Rows from block 8 of a small sound classifier, named by matrix and row number. Rows with one number belong to one neuron. Each number is 128 + 32 x the weight over its row's rms, rounded and kept within 0 to 255. All counts start at 0.
Before each neuron's rows are labels from the 100 clips, of 14976, where the neuron reaches its highest value: "strongest on" is what is common among them. Only what is clearly more common there than usual is listed. The data: synthesised imitations of 52 everyday sounds, one a clip.
# fc1: MLP up (model.blocks.8.mlp.fc1.weight, 480x160), inputs 0-159
# fc2: MLP down (model.blocks.8.mlp.fc2.weight, 160x480, transposed), outputs 0-159

strongest on: laser zap; machines and effects
fc1.19 [115 151 117 130 107 170 145 120 159 149 165  62 133  80 158 174 187 139 101  81  96 138 139 113  74 150 136 166  96 114 109  91 139 107 154 145 122 127 116 145 202 100 156 103 140 108 136 190  92 104 140 141 200 112  84 133 161 135 107 112  92 130 131 120 121 110 137 144 115 104 134 164 131 180 154  87  98 137 156  97  99  99 137 161 112  98  88 112  90 117 141 107 151 177 138 119 162  62 106 128 135 141 166 145 122 114 255 110 128  67 109 115 160  79 101 102  65 149 174 203 125  69  86 139  86  78 127 153 140 103 167 117 131 156 121 120 144 126 110 134  97 131 149 117  84 152 128 103 143 171 106 224 120 183 137 127 154 161 149 156]
fc2.19 [134 122 140 138  89 217 111 163  88 162  97 117 101 139 139 128  78 112  95 148 132 138  73 155 146  80 170 178 140 149 114 143 133  75 110 106 156 169 170 113 160  97 149 164 120 158 103 125 142  94 109  87 143 169 157 174 162  94 146 122 155 102 139 125 130 122 108  86 148 187 106  93 117 114 108 183 105 101 174  84 132 209  94  70  96 143 142  72 165 157 189 206  89 162 104  95 115  83 176 127 112 130  87 142 106 115 140 114 172 101 130 147 129 107 162 175 146 108 113 194 118 133  36 146 117 117 140 143 166  72  98 141 127 156 157 106 114 172 153 115 150 144  71 129 116 163 127 144  82 140 153 163 181 123 150 115  96 124 103 179]

strongest on: whistle; signals
fc1.215 [139 165 100  74 152  88 158 136 129 113 126 149  93 133 139 177  61 135 151 174 131  59 137 181 151  87  77 134  77 138 179 111  72 148 107  88  82 186 128 177 107 113 132 160 121 110 112 137 150 137 141 132 140  85 129  80 149 103 120  87 149 138 128 151 169 101  98 153 168 175 134 168 127 155 185  84 110 163 114 171  91 154 149 124 101 158 116 137 112 119 138 147  87 145 157 101 101  53  86 165 112 147 172 101 121 133  81 148 112  91 189 160 123 186 168 105 116 178 154 168 135 131 131  99 117 122 123 202 161 189 141 141  99 142 105 152 128  54 151  87 116 104 165 132 132 166  80 139 126 107 147 121 161 105 105  37  94 116 128  95]
fc2.215 [134  92 127 144 142 129  95 143 143 173 182 128 127 128 176 155  79 124 125 165 167  96 110 109 151 139 136 115 101 146  70 115 124 131 137 144 136 151  92 132 168 145 100 170 129 104 111 159 137 133  99 145 104 109 154  73 152 206  88  94 111 202  84 105  80 142 147 134 117 125 139 166 162 134  58 128 164 115 112 148 153 184 127 133  78 144 129  91 207 138 134 125 100 128 135 105  93  96 158  95 110 165  65 131 100 149  94 146  56 117 127 110 124 111 130 166 115 147 124 180 136 114  98 132 135 145 155  91 197  96 179  83 122 114 106 118 149  78  94 110  65  83 203 107  94 103  93 142  79 176 117  99 204 103  94 200  94 154 116  93]

strongest on: machines and effects; helicopter
fc1.443 [137  92 191 132 123  83 122 115 108  80  84 103 102 164 111 142 143 143 196 141 130 118 100 150 110  88  66 117 103 125 149 163 176 113  51 101 132 129 100 106 161 148 117 144 121 153 154 113  96 189 183 219 134 108 113  82 131 114 154  90  98  55 146 127 149  85 114 197 115 122 134 101 106 188 137 101  95 196 115 148  98  72 147 172 182 143 126  98 102 135 114  74 174 106  94  96 119 151 100 122  89 193 154 128 106 142 119 128 137 160 140  77 186 159 103 110 140 165 157 137 156 113 160  99 125 153 102 115 111  86 180  65 120 139 128  97 123 135 131 130  81 154 190  86 139 169 152 176 147 176 125 112 115 123 160 106 126 150 115 145]
fc2.443 [123 158 140 168 174 138 131 116 125 143  67 101  85 144 158 124 149 119 130 138 137 160 126 113 127 179 103 157 129 139  88  61 160  97 112  92 135 106 170 156 118  78  79  89 181 118 179 122 104 132  89 101 106 100 129 149 150 119 126 181  91 101 194 164  98 122 127 166 166 122 155 104 121  97 122 148 110  83 142 105 117 192 139  99 127 151 134 196 160 103 134  91  65 180 158 139 160 130 111 102 138  58 136 141 134  66 115  79 139 136 137 123 124 139 173 167 112  90 115 193 125 151  89 107 113 134 105  79 105 145 124 165 154 176 115 111  83 111 195  66 147 171  72 186  86 153 178 178 165 128 104 114  40 139 128 125 159 123  99 114]

strongest on: laser zap; machines and effects
fc1.368 [ 85 206 135 103 129 159 248 113 155 160  98  65 109 148 130 155 140 120 100 103 132 125 141 134 131 120 148 161 186 153 163 110 112 124 162 120  63 115 115 119  91  63 197 138 103 126 127 154 157  78 145  95 130 160 143 148 103 130 103 136 175 177 170 136 152 112 137 102 155 100 155 169 172 149  96  53 112  97 156 118 148 179  77 115 109 157 112 144 122 137 154 110 172 174 157  74 105 115 118 166 211  79 109 139 164 119 163 181 146 138 122 105 106  95  61 129 161 149  98 154 175  85  67 135  76 147 150 109 100 134 112  91  68 145 127 134 119 137 138 106 108  95  95 107 134 112 113 154 131 150 129 108 112  90 131 154  70 146 133 126]
fc2.368 [116 122 160 104 127 178 143 192 137 129  81  76 184 113  99 182 151 111 101 160  77  71 152 103 121  39  95 154 106  69 107 147 174  76  81 117 148 128 144 133 125 138 136 118 125 125  75 156 137 134 156 113 125 150 112 119 115 169 106 148 103 110 132 108 137  87 117 131 113 228 161 129 208 111 123 140 152 129  68 162  94 147 154 152 132 159 110 144 150  97 142 112 120 138  85 101 147 118 129 159 161 120 117 113 123 111  93 154 117  97 158 120 186 133 133  83 195 151  94 120 137  90 101 105  67  91 113 145 128 165 133  70 102 166 141 144  62 116  90  87 127 167 149 120 166 114 123 136 137 155 144 136 201 115 203  47 160 119 131 165]

strongest on: machines and effects; laser zap
fc1.431 [ 59  95 130 111  99  96 159 115  68  83 122  88 143  77 156  94 164 154 113 136 132 103  90 186 106 118 116 134 146  90  86 145 145  80 125 174  56 146 118  81 135 143 115 146 107  65 117 164 163 102 156 171 145 165 106 124 155 177 140 136 112 145 104 109 151 130 137 123 139  81 135 140 111 156 158  65 134 148 154 130 137 158 105 126 108 146  88  92 165  94 145 183 107 114 178 155 107  89 188 179 142 162 121 190 163  65 125 173 145 137 121  79 138 157 146 127 146 159 108 116 101 141 204  94 148  70 106 131 149  49 135 131 129 135 150 122 111  94  89 133 130 151 104 122 148 217 104 202 141 150 140  81 125 143 202 150 110 112 150 128]
fc2.431 [167 135 130 133 104 201 138 117 151 170  96 114 144  83 116 164 137 144 109 101  99 109 155 102 141 109 164 129  90 220 150 110 165  75  99 171 107 122 113 151 159 177 182 114 119 141 100 146 144 135 133 126 156  99 153 128 171  78 170  93 153 146 121 125 113 150 131  89  89 166 137 124 185 143 163 103 109 122  97  77  70 168 139 193 125 136 147 115  60 148 158 139  84  81 131  86  86  95 164  97 101 105  95 181 190 118 128 166  40 174 164 109 116 117 162 114 129 153  74  93  70 129 124  98 127 102 152 122 113 156 193 132 114  81 147 147 161 128 139 127 103 101 105 163 123  95 102  99 158 178 104 163 149 165 164 107 166 134  61 140]

strongest on: laser zap; stream
fc1.188 [111 202 162 133  85 139 182  87  84 166  83 116  78 133 137 169 139 169 161  94  72 141 132 182  99 110 176 198 123 119 135 135  99 109 184 117  71 135 126 127 116 162 185  80 100 132 127 128 146  49 167 130 145  81 128 127  83 105  52 162 157 137 154 138 155 118 109 139 141 158 157 177 152  89 132  90 103 157  97 150  84 135 108 159  64 131  72 175  94 117 125 100  97 184 123  68  93 169 138 133 150 122 139 127 158 130 111 166 119 155 158  78 116 126 116 169 152 152 157 127 143 107  83 113 131 138 139  97  98  80  90 104  86 197 141 170 109 167 110 113 142 166 162 142 182  77 120 126 113 164 157  98  92 132 144 151 112 113 108 143]
fc2.188 [117 197 159  87 129 161 156 141  65 128 108 101 141 169 111 162 138  70 146 125 184  75  67 121 139 107 158  79 111  68  94 172  73 121  95  94  92 122 114 202 115 152 137 168 137 120 131 160 102  92 103 147 154 185 127 164  93 201 160 123 148 108 141 107 156  98 163 122  63 123 208 129 173  93 136 144 101 112  91 142  60 147 129 108 163 149 142 110 137 141 140  85 148 130 151 106 141 120 154 183 146 181  89 102  52 144 118 109 148 153 106 167 106  92 122 156 186 106 148 126  90  86 107  74 147 122 164 109 158 147 141 112 130 167 138  76 118 137 132 146  86 121 113 128 162  81 141 130 147 161 108 102  91 187 129 156 129  78 141 112]

strongest on: vacuum cleaner; church bell
fc1.42 [ 64 147  99 177  92 123 123  89 179 107 111 109 115 138 128 155 120 150 134 137  73  92 102 124 116 184 103 116 109 132  98 214 101 167 147  80 117 156  90 106 138 183 166 118 151  99 192  93  93 155 112 132 183 129 130 160 118 122 121 159  85  78 106 162  93  90 185 108 115 141 121  96 158 107 124 126 152 133 151  55 106 166 165 161 144 164 149  99  87 135 111 161 215 157 157  98 115 115 151  97 164 204 114 159 107 137 103  51 160  93 110 112 143 135 141 108  75 113 102 160 161 160 140 107 171 172 121 114 180 137 111 134 142 155 134  90  45 130  71 172 100 121 123 121 124 163 163 158  98  95 117  71 120 119 138 136 108 134 141 159]
fc2.42 [128  48 163 119 149 205 112 140 103 150 117 102 118 135 115  86 129  80  91  99 102  79 135  67 107 122 123 109 127 128 134 192 163 136 129  94 154 101 173 115 125  79 119 128 109 138 106 116 121  63 133 204 136 149 162 109 140 126 119 181 132 115 124 147 152 172 111 131 113 151  89 119 127 146 132 154 109 124  84 111 133 178 202 115 139  96 189  93 108 116  71 106 126  49 113 151 184 194 155 157  22  86 115 114 170 175  81 144 146 147 155 129 123 131  93 162 133 103 114 154 127 125 184 132 144 158 181 136 126 123 147 150 136 130 180 114  98  99 140 110 138 113 104  76 222 104  81 100 138 111 148 159 114 153 169 152 147 130 145 149]

strongest on: laser zap; siren
fc1.363 [134 137 129 126 103 149 183 138 147 188 127  76 139  95 147 149 168 108  68 173 101 119  99 130 118 137 135 136 107 156 179 171 106 127 165 151 120  87 133 145 140 134 130 147  86  81 130 188 168 138 105 146 156 100 165 120  97 158 137 144 139 128 148 110 126 132  93 126 105 100 133 157 149 120 175 135  75 100 197 102 120 151  70 165 127 127 107 196  91  94 136 119 145 179 144 105 185 125 153 156 114 172 129 139 178  77 140 183 128 130  95  81 157  53 167 136  66 113 167 150 103  56  53 125 148 132 159  93 136 132 146 163  95 107 120  78 148 107 118 118 106  82 115 140 138 166  44 195  78 139  92 165  72 147 127  80 108 117  94 131]
fc2.363 [174 157  81 152  99 133 118 146 136 127 128 119 143 126  84 125  82 106 114 128 162 148  83 137 134 154 154 174  99  98 159 169 123 128  79  72  97 131 162  85  95 123 126 131 124 117 159 125 167  81 146 135 147 102 164 183 147 178 145 106 142  88 106 103 118 174 134 138  67 122  86 110 138 189 156 158 104  78 103  39  77 199  90 108  79 128  80  92 138 161 167 162 154 114  91 112 127  97 126 123 183 145 162 142 128  80 155 143 104 134  71 153 114 140 137 120 116 135 182 180  95 118 122 111 158  81  99 183 155 130  98 211 112 124 219 105  74 110 171  59 141 179 127 155 134 121  96 138 123 139 137 129 143  95 157 108 150 150 154 104]

strongest on: nature
fc1.240 [110 131  86 160 149 157 155  87  93 133 122 170 167 106  88 193 138 150 175  75 142 119 180 163 150 123 146 138 107 157 175 128 137 135 154 166 106 131  72 137 125 127 165 122 165 158 112  96  85  40 200 124 145 151 117 128  93 158 104 143 133 150  85 146 137  93 116 141  97 141 174 127 141 103  87  97 137 138 188 141  90 117  84 130  64 168 124 131  86 167 163 142  77 119 128  99 145  90 125  95 174 119 141 148 126 141  72 152  75 163  65 109 109 153  98 163 126  79 116  91 114 158  28 170  92 138 160  64 125 128  60 123 114 123  97 119 109 154 124 148 156 135 120 140 146 169 109 134 138 114 167  84  91 109 184 173 177 126 173 129]
fc2.240 [110  92 182  48 121 151 110 103 114 127 122  81 125 131 118  74 104 157 137 127 114  57  95 115 108 117 142  94  97 122  94 127  95 115  97 117 113  58 142 125 152 173 110 162 105  99 164 174 145 136  99 178 196 170 186 127  64 133 137 153  73 151 133  96 153  83 144 101 112 141 150 151 120  95  85 167 133 146  95  65  56 144  62 113 141 132 157 129  73 126 144 138 107  89 157 166 161 158 154 125 145 156 151 103 122 119 119 160 158 135 134 165 204 147 141 147 180 154 146  75  84 120 171  95 157  94 160 110 130 101 153  96 181 141 104 129  68 131 177 148 154 179 109 132 140 112 128 118 136 153  92 111 163 187 111 180 170  95  92 135]

strongest on: laser zap; siren
fc1.206 [119 106 133  97 186 152 124  98 117 164 110 142 117  92 147 119 136  95 149 117 104 139  57 161 174 105 154 125 146  58 148 120 103 108 163 108 121  61 133 144  99 171 142 128 159 110 147 163 166  99 175 130 196 146 117 143 138 103 164 140 120 173 143 133 125 142 173  96  83 176 117 132 144 180 140 125  49 130 150 128 110 141 147 106 126  94  88 160 141 150 197 142 174 130  88  86 140 150  99 146 100 130 111 125 180 138 112 190  77 133  61 119 131 126 129 125  90 140 162 202  92 177  60 175 118 123 135 141  93  66 158 103 106 109 112  84 156 193  73 128 124  96 154  74 110 176 133 128 157 159 135 163  96 100 168  51 101 129 107 114]
fc2.206 [153 151 110 148  81 182 200 154 156 118 140  88 119 176 163 130 113  91  61  78 121 104  79 204  84  71 185 176 172  91 166 145 113  89 136 143 131 124 155  67 131  80 145 167 147  72 192 161 150 107 133 164 183 111 116 191 116 153  98 131 152  68 169 139 150  98 105 112 133 119 123  62 144 129 111 136  95  79 135 118 118 101  95  89 107 129 137 125 163 111 138 122 169 130 158 145 137 125 110 180 153 138 148 152 108 142 125 123 133 105 140  48 128  92 128 118 151 136  71 160 130 170 125 105 148 110 113  65 116 148 114 150 129 140  94 141  56 180 129  59 137 184 129  87 165  95 151 110 146 154 101 121 135 110 119 157  96 152 108 160]

strongest on: machines and effects; explosion
fc1.20 [144 175 170 112 111 125 162 119 133 171 132 130 101 144  73 152 173 144  84 155 101 144  98 123 108 171  88 105 138  92 137 107  87 107 133 130  58 206 170 107  91 120 103 129 136 153 136  93 138  68 164 133 105 112 106 140 122 134 194 146 109 105 161 168  96 134 121 158  77  80 148 104 123 102 141 108 135 106 164 111 146 107 138 118 133 131 138 125  87 104  84 111 143 135 104 111 158 113 202 153 194  76 126 146 170 132 139 123 150  78 120 174 162  81 102 102 107 110 138 109  89 122 153 101 152 151 155  83 100  96 160 139 105  85 169 127 112 125 140 146 192  65  68 140 182 207  96 164  77  73 152 165 178 157 202 110 115 148 183 138]
fc2.20 [137 145 163 111 105 134  80  96  74 160 129 132  98  46 183 155 103 103 117 161 125 138  79 108 100 139 106  79 132 101 142 170 137  94 136 103 102 187 151 122 143 149 165 139 105 132 135 167 131 146 146 162 106  98 151 104 184  90 135 132 116 122 128 145 125 179 130 125 169 113 132 120 104 152 103 115 103  74 154 103 182 168 152 131 165 177 166 133 117 169 164 151 129 116 151  87 143  75 138 129  93 172 146  95  97 173 119 216 167 169  77 122 119  74 121 139 124  97  55 144 119  42 139 157 100 143  90 129 108 106 122 134 115 139 173 177 142  90 172 171  54 128  45 134 146 112 178 104 157 164  76  84 151 117 101 138 112  96 104 157]

strongest on: machines and effects; explosion; nature
fc1.88 [117 126 126 110 177 131 118  63 145 208 103 125 111 129  87  83  90 139  98  85 118  90 108 125 153 132 122 102  97  99 196 137  92 130  90 167 109 156 148  57  90  86  99 163 122 130 108 115 154 130 143 108 134 145 141 159 134 160 160  91 110 131  86 113 139  94 100  86 136  98 132 128 218 156 181 120 179 150 145 125 178 100 136 143 153 109 177 130 109 153 112 146 198 105 102 128 137 136 132 128 181 109 120 158 133 117 140  86  87 213  83 151 116 134 104  96 144  77 112 119  80  85 178 122 158 156 144 176 125 156 173 150 134 114 149 116  76  86 116 186 135 112 119  98 172 177 130 110 109 130 105 130 107 153 217 193  71 155  91 125]
fc2.88 [161 108 120 162  75 110 129 138 142  94 171 127 136  85 121 145 160 138 155 141 159 114 144 116 132 160 130  83  80 122 100 156 175 198 192 139 113 105 114 153 108 110 124 122  63 137 121 138 146 173 152 187 104 143  95 128  83 198 142 144  78  98 118 141 101  85  89 118 151 105 102  95 131  91 149  74 137  59 128 104 119 151 138 174 143 118  92 146 152  96 204 140 135  98 122  84 116  66 122 141 106 107 114 170 177 146 118 193 162 145 145 146 153  95 108 128 138 120 147 122 119 115 166 163  91 152  58 138 101 111 160 110 155  84 171  94  79  64 183 126 122 167 143 116 110 177 154 102 146 164 175  75 159 133 113 137  74 157 155 215]

strongest on: vacuum cleaner; machines and effects
fc1.322 [131 178 171  94 118 145 164 113  91 113  77 132  91 107 150 114 114  91 194 100 155  50 125 136 186 100 130  85 128 157 189 101 128 124 124 101 141  51 116 156  90 104 151 157 142 133  25 182 143 162 149 136 191 131 164 161 146 100 157 113  77  44 176 143 191 111 134 173  82 125 114 135 171 107 135  89 144 178 114 125 171 162 112 135  95 178 156 160  90 173 108  75 173 103  77 172 150 151 106 140 127 118 116 145 141 117 133 126 103  94 158 153 175 112 140 148 128 125 106 162 190 147 141 115 103 108 133  91 154 159 122  98  99 167 124 106 104  91 134 110  96  98 117 154 122 114 117 143 108 184 122 121 115 128 152 118  79 112  70 110]
fc2.322 [112 167 111 127 108 134 118 108 134  70 124 140  83 126  97 102  95 155 198 165 138  57  66 127 110  78 189 136 113  53 115 108 146 165 149 144 186 129 121 154 118  94 107 120  67 147 164 171 101 130 131 103 145 109  98 144 160 109 114 145 162 136 103 154 116 147  62 155 127 103 149  77 155 144 159 118  86 182 106 121 124 166 147 101 116 177 136 111 188 134  79  80 132 111 111 126 136 100  99  52 192 100 142 159 158  97 144  68 163 106 102 196 100 187 137 102 144  91 124 121 156 155 148 142 133 123  77  92 147 129 133 138 158 110  96 113 144 142 124  84 137 148 166 212 143 118 125  77  97 208 104 142 141 127 107 123 178  95 155 106]

strongest on: machines and effects; helicopter
fc1.293 [107 115 123 217 169 142  88 102 142 134 128 156 151  89 124 117 103 136 106  99 124 177 122 139 127 169 139 135  63 138 135 205 185 114 112  71  75  81 101 192  99 152 104 160 105 200 131 102 114 135 152 137 131 122  98 140 108 114  67 138 160  54 156 209  88 112 153 116 105 156 117 157 175 147 160 121  94 117 101 168 143 181 178  75  86 115 108 165 148 169 116 115 147 122 160 152 129 145 153 102 134 135 115  99  91 144 126 142 126 125  97 184 109 141  99 127 131 124 174 135  79 190 141 105  44 118  93 170  71  73 152 111  87 164  98  82 124 129 129 148  69 124 147 155  97 157 149 123 101 144 112 147 161 157 122 143 144 140  81 136]
fc2.293 [150 118 125 156 143 195 104 106 110 154 165 131 220 160 163 134 115 141  95 110 129 102 140 130 119 123 114 131  94 135 154 128 138 111 118 104 159 101 183 161 136 138 137 130 164 151 139 169 145 122 179 115  97  95 114  97 185 110 164 179 145 102 197 112 120  85 126 141 158  90  94 131 129 119 201 173 111 131  84  94  94 181 127 102 167 160 140  35 136 112 120 106 118 113 125 187 175  64 152 130 114 125 138 102 126 164 121 146 136  87  91  84 147 128 122 109 124 206 141  84 217 141  82 135 151 146 122 157  95 165 163 119 113 141  88 152 142 137 154  79 133 110 109 167  71 124 158 153  39 138  81 120 100  89 112 114 162  96  90  81]

strongest on: whistle; vacuum cleaner
fc1.254 [114 162 126  92 141 159  83  72  90 138 147 180 119 145 133 121  72 114  73 165 124 168 128 188  94  67 153  92 197 109 152 152 124 132  98  76  98 144 114 133 126 114 142  97 161 147 131  75  98 146 117 103 206 211 131 138 114 159 168 135 195 147 154  90 120 113 175 172  88 136 156  63 120 140 130 128 113 111 120 163 151 148 120 160  64 136 127 108  72 136 121  78 104 153 150 153 155 137 150 167  96 139 186 133 134 128 132 159 160 153 153 135 157 163  85 167 114 101 153 110  90 116 196 104 101 164  83 141 111 110 134 154  95 128 169 144 118 117 138 127 127 141 119  86  60 136  87 168  94 132 115  86 109 180  71  95  52 120 119 112]
fc2.254 [147 144 137 159 189 140 156  96 144 122 133 118  92  97 133 128  73 144 108 138 119 119 107  93 122 105 144 110 137 195  50  82 108 208  81 198 145 147 125 126 119 144 136 148 134 210 151 150 155  84  75  96 116 141 142 193 145 134 137  85 148 106  91 144 120 180 108 138 100 163  92 136 135 162 124 137  96 127 149 110 104 133  98 146 113 129 146 133 137  88 185 205 137 112 163 117 129  83 148 139 100 137  52 133  89  55 166 109 172 130 119 134  82 194  85  99 117 171 101 137 113 167  87 158 109  88 176 112 114 167 133 162 115  93 112 164 116  86 108 114 132 141 126 164  92 137  77 169  87  69 157 164 158 146 135  97  78 102 138  87]

strongest on: vacuum cleaner; waves
fc1.352 [180 162 174 115 117 124  66 167 106 112 107 132  59 158 151  77 137 109 164 135 158  61 118 171 160 133 156 222 177 100 180 125  74 148 128  73 137 161 172 146 107 109 100 131 127 137 116 130 157  85 197 114 177 147 199  75 133 117 144 128 154  59 106 108 137 100 174 193 111 105 106  97 153 109 132 142 128 113 131 115 124 143 124 116  78 118 140 157 140 132   3 169 148 124 165 131 124 108 104  95 108 108 100 116 158 158 169 138 142  89 101  95  96  85 117 115 110 103 116 186 155 145 184 108 130  78 148 139 168 122 118 124 132 150 100 145 139 126  81 104 156 109 123  82 131 139 102 126 152 193 144 154 141 142 158  99 102 128 123 103]
fc2.352 [ 94 129 168 117 144  51 143 174 133  95 132  61 115 123 159 142  82 181 106 205  97  91 127 167 102 123  88 182 119 109  82 107 126  98 161 120 130 150 131 131  74  86 160  95 117 161 172 137 110 115 119 144  81 113 139 110 142  87 126  53 112 181 154 111  78 108  83 154 105  69 173  93 148 122 116 116  79  88 107 137 140 149 155 124  95 124 142 160 207 165 112 121 113  94 156 167 157 194 131 104 132 113 138 137  68 128 120 116 195 139 131 100 142 200 168 151 149  82 107 153 155 139 155 126 148 141 122 111  82 173 154 133 180 156  91 112  95 107 132 207 102 107 155 158 137 100 122 113  64 132 131 122 141 161 146 104 144 145  70 129]

strongest on: machines and effects; whoosh
fc1.115 [140 160  74  97  78 114 118 112 126 132 127 186 120 105 127 176 160 135 160  97 110 189 154 130 105 164 132 132 155 144 124  78 131  79 149 184 112 134 157 143  89 172 126 153 168  89 131 175 178 128 131 162 131 135 110 157  92 170 145 114 144 139 134 120 109 141 156  99  95 149 121 135 212 106 182  93 106 134  62 177 126 124 133  87 164  99 122 120 152 102  92 127 119  63 131 148  77 105 123 115 103 190  97 141  96 138 112 141 152 122 161 204  85  58 168 121  94 100  94 179 117 134 120 110 135  66 119 196 131  59 137  64 131  98 134 138 134 169  86 106  79 139 129 101  63 170 115 132 183 162 120 111 163 130 102 147  91  88 171 131]
fc2.115 [160  71 120 140 129  87 155 124 152 151  38 138 147  79 118 106 133 161  89  95 136 158 126  76 158  85  94 140 153 114 107  98 140 112 158 171 112 140 122 176 101 101 126 138 148 171 125 104 137 136 124 131 132 117 168 106  49 173 153  98 162 134 103  95  99 117 117 139 107  85 107 120 141 134 102 105 106 159 173 172 133 149  94 169  87 162  97  43 141 174  85  89 119 131  77  88  93 121 161  57 145 138 128 140 129 119 120  71 113 144 118 170 123 145 120 126 133 171 127 189  70 142 153 145 142 116 110  94 151 134 177  81 144 119 137 161 173 143 186 171 154  51 123  95 119 118 175  68 172 163 157 151 137 164  98 157 157 203  82 146]

strongest on: vacuum cleaner; waves
fc1.69 [110 135 161 118  81 133 146 116 113  98 163 149  85 141 154  90 155 154 137 116 101  53 157 131  85  84 114 193 146 145 150 105  88 122 134 109 129 146 134 169  92 169  96 143 109 114 106 150 118  40 151 113 167 101 189 114 114 142 126 132  92 104 133 117 170 195 103 155  92 135 134  96 231 101 120  74 111  54  93  64 117 219 145  91 166 127 132 112 129 148 148 162 138  88 127 149 154 151 123 162  91 165  97 166 125 114 142 158 154 104  65 125 171 123 143 199 146 143 125 141 127 121 149  75 128 167 162 133 119 131 129 109 118 185 157 129 139 137  87 162 104 106 149 167 147 122 132 146  28 132 116 100 156 163 120 102  95 157 125 157]
fc2.69 [ 85 141 116 100 120 129 114  95 191  89 148 140 132 142 115 142  54 150 215 146 125 113 121 125 131 144 119 121 143 173 113 156  68  77 121  83 169  97  54 126 161  99 211 145 145 145 130 173  86 128  80 156  79 143  56 170 133 106 130 106 180 179 128 174 146  84 109 181  90 102 144  99 132 148 165 162 139 155 153 121 172 125 117 173 100  80 107 137 119  79  90 117 121 143 115 141 179 116  55  93 103 173 141 105  84 159 157 130 196 190 114 122 178 141 102 131 113 122  69 129 137  97 121  99 109 106 122  88 147 108 121 115 132 140 175 126 162 130  89 101 109  88 175 146 146 182 144 128 120 127 166 118 182 112 172 136 109 117 129 123]

strongest on: nature; water drop
fc1.461 [120 113 149 124 146 145 124 123 129 108  61 182 101 131 151  75 115  77 149  53 135 161 160  68  90 159  63 102 139 113 134 134 124 121 162  85 134 112  64  56 166 149 102 134 189 124 160 113 138  94 152 103  81  78 129 125  19 122 137 121 131 195 104 140 159 141  90 168 133 114 160 131 140 108 191 145 150 146  99 180 133 116 166 122 129 166 160 151 152 137 186 142 116  89 150 113 146 103 108 177 131 103 163 134  99 110 177 147 145 158 170 108  72 108  97 161 140 142 128 179 136 119 102 119 174 119 120 202  99 103 141 126 115  96  47 154 100 150 153 138 122 139  86 154 168 110  72 103 165 136 158 151 170 127 111 114 134 147  82 135]
fc2.461 [155 124 149  69  87 136 144  77  95 113 120 101 133 137 125 129 173 159  99 105  85 162 153 111  83 157 194 129 159 136 135 140 172 134  85 105 149 125 166 163 159 108 106 173 103 104 153  74 127 130  96 210  99  84 167 153 158 160 156  82 134 130 147  79 119  75 144  58 192 119  98 100 125 148  57  90 171 167 106 154  93 121 170 110 138  83 108 203 190 103 120 118 108 108 202 120 136 134 123 108 119 112 150 155 117 105 125 131 126  73  90 121 191 145 125 201  98 126 113 158 136 179 175 153 130 123 131  86 147 112 166 108 122 161 174 117 130 133 115 108 191  88 159  87 121 127 150 144 125 134 125 104  54 150 156 167 109 113 112 137]

strongest on: laser zap; stream
fc1.50 [121 173 153 173  97 125 161 114 117 159 141 118 149  63 187 141 173 155 185 133 154 130 131 169 109 108  75 117 140 174 142 135 132  25 112 134 103 110 211  80  90 230 125 105 122 134 113  82 112 137 102  76 135 150 144 128 136 120 168  83 132 168 146 157 135  91 116 140 157 140 162 134 120 125 164 117 131  68 132 171 111 130  89 159  93 129 112 106 104 186 144 151 127 136 135  86 101  92 150 121 120 140  87 116 144  67 148 166 125 140 105 114  88  95  93  98 162  61  92 133 165  76 138  79  89 116 159 119 144  65 149 129  90 153 112 152 145 134  98 144 151 123  77 107 173 185 150 208 138 138 117 166 123 125 142 132 107 175  91 132]
fc2.50 [159 128 139 142 194 149 124 128 140 190 149 102 139 156 117 132 146  72 122 169 101 124  94  94 126 103 152 130 101 108 145 107 182 148 108 154 113 152  64 148 130 112 157 149 143 186 139 155 107 102 131 205 178 145 112 108  90 128 172 138 130  87 154 129  40 149 119 104 142 118  99 161 109 155 119 120 114 142  94  70 148 131  84 142 124  88  75 152 112 122 108 120 111  68 145 116  84 172 162 192 126 178  92 130 133 125 145 134 114 143 103  70 124 194 169 199 156 155 122  89 129 110  95  96 152 138 111 113  93 186 134  64 149 132 167 112 105 109 121  73 144 152 186 101 132  95  85  48 171 102 141 134 207 143 157 104 115  76 128 155]

strongest on: nature; wind
fc1.286 [173 153 144 152 123 127 171 151 130 134 146 146 143 117 122 115 159 165  83  87 145 112  90 135 116 167  94 142 115  96 162 120 163  90 109 133 125 178 116  95 177 100  98 113  81 117 125 178 199 124  85 203 131 101 208 129  90 141 156 107 161 113 135 125  83 129  98 118 114 104 133 145 173 111  99 110 148 105 145  61 130 139 171 116 201 182 177 184  92  76 165 103 172 159 156 159 128 130 139 106 171 101 175 112 139 167 157  57 149 179 116 108 125 138 131 112  75  99  57 152  90 159 105 134 102  97 132 117 135 123 127 172 135  97 176  76 100 124  86 132 134  40 103  67 116 125 160 142 104 130 117 163 112  93 139 104 164  83  95 128]
fc2.286 [132  74  53 184 117 143 130 168 103 150 176 149 113 100  57 176 111 127 115 106 108 127 120  67 140 139  89 111 112 105  80 189 154 178 168  64 104 101 180 116 137 144 116 145 136 119 169 163 173 172 128 145 133 176 124 111 197  72 189 107  94 202 133  96  78  98 160 147  97 145 127 124 141 176 154  93 132 133 129 142 141 148 168  85  61 139  91 136 153 148 134 106 129  85 107 119 156  76 118 169 123 112  92 125 107 122 202 144 126 105 147 113  92  98 167 130 135 137 108 144 123  88 139 103  99 150 126 140  95 191 158 108 152 112 137  70 113 150 221 179 120 110 113 124 167 141 140 137 158 104 102 145 131  72 128 153 142  96 115 103]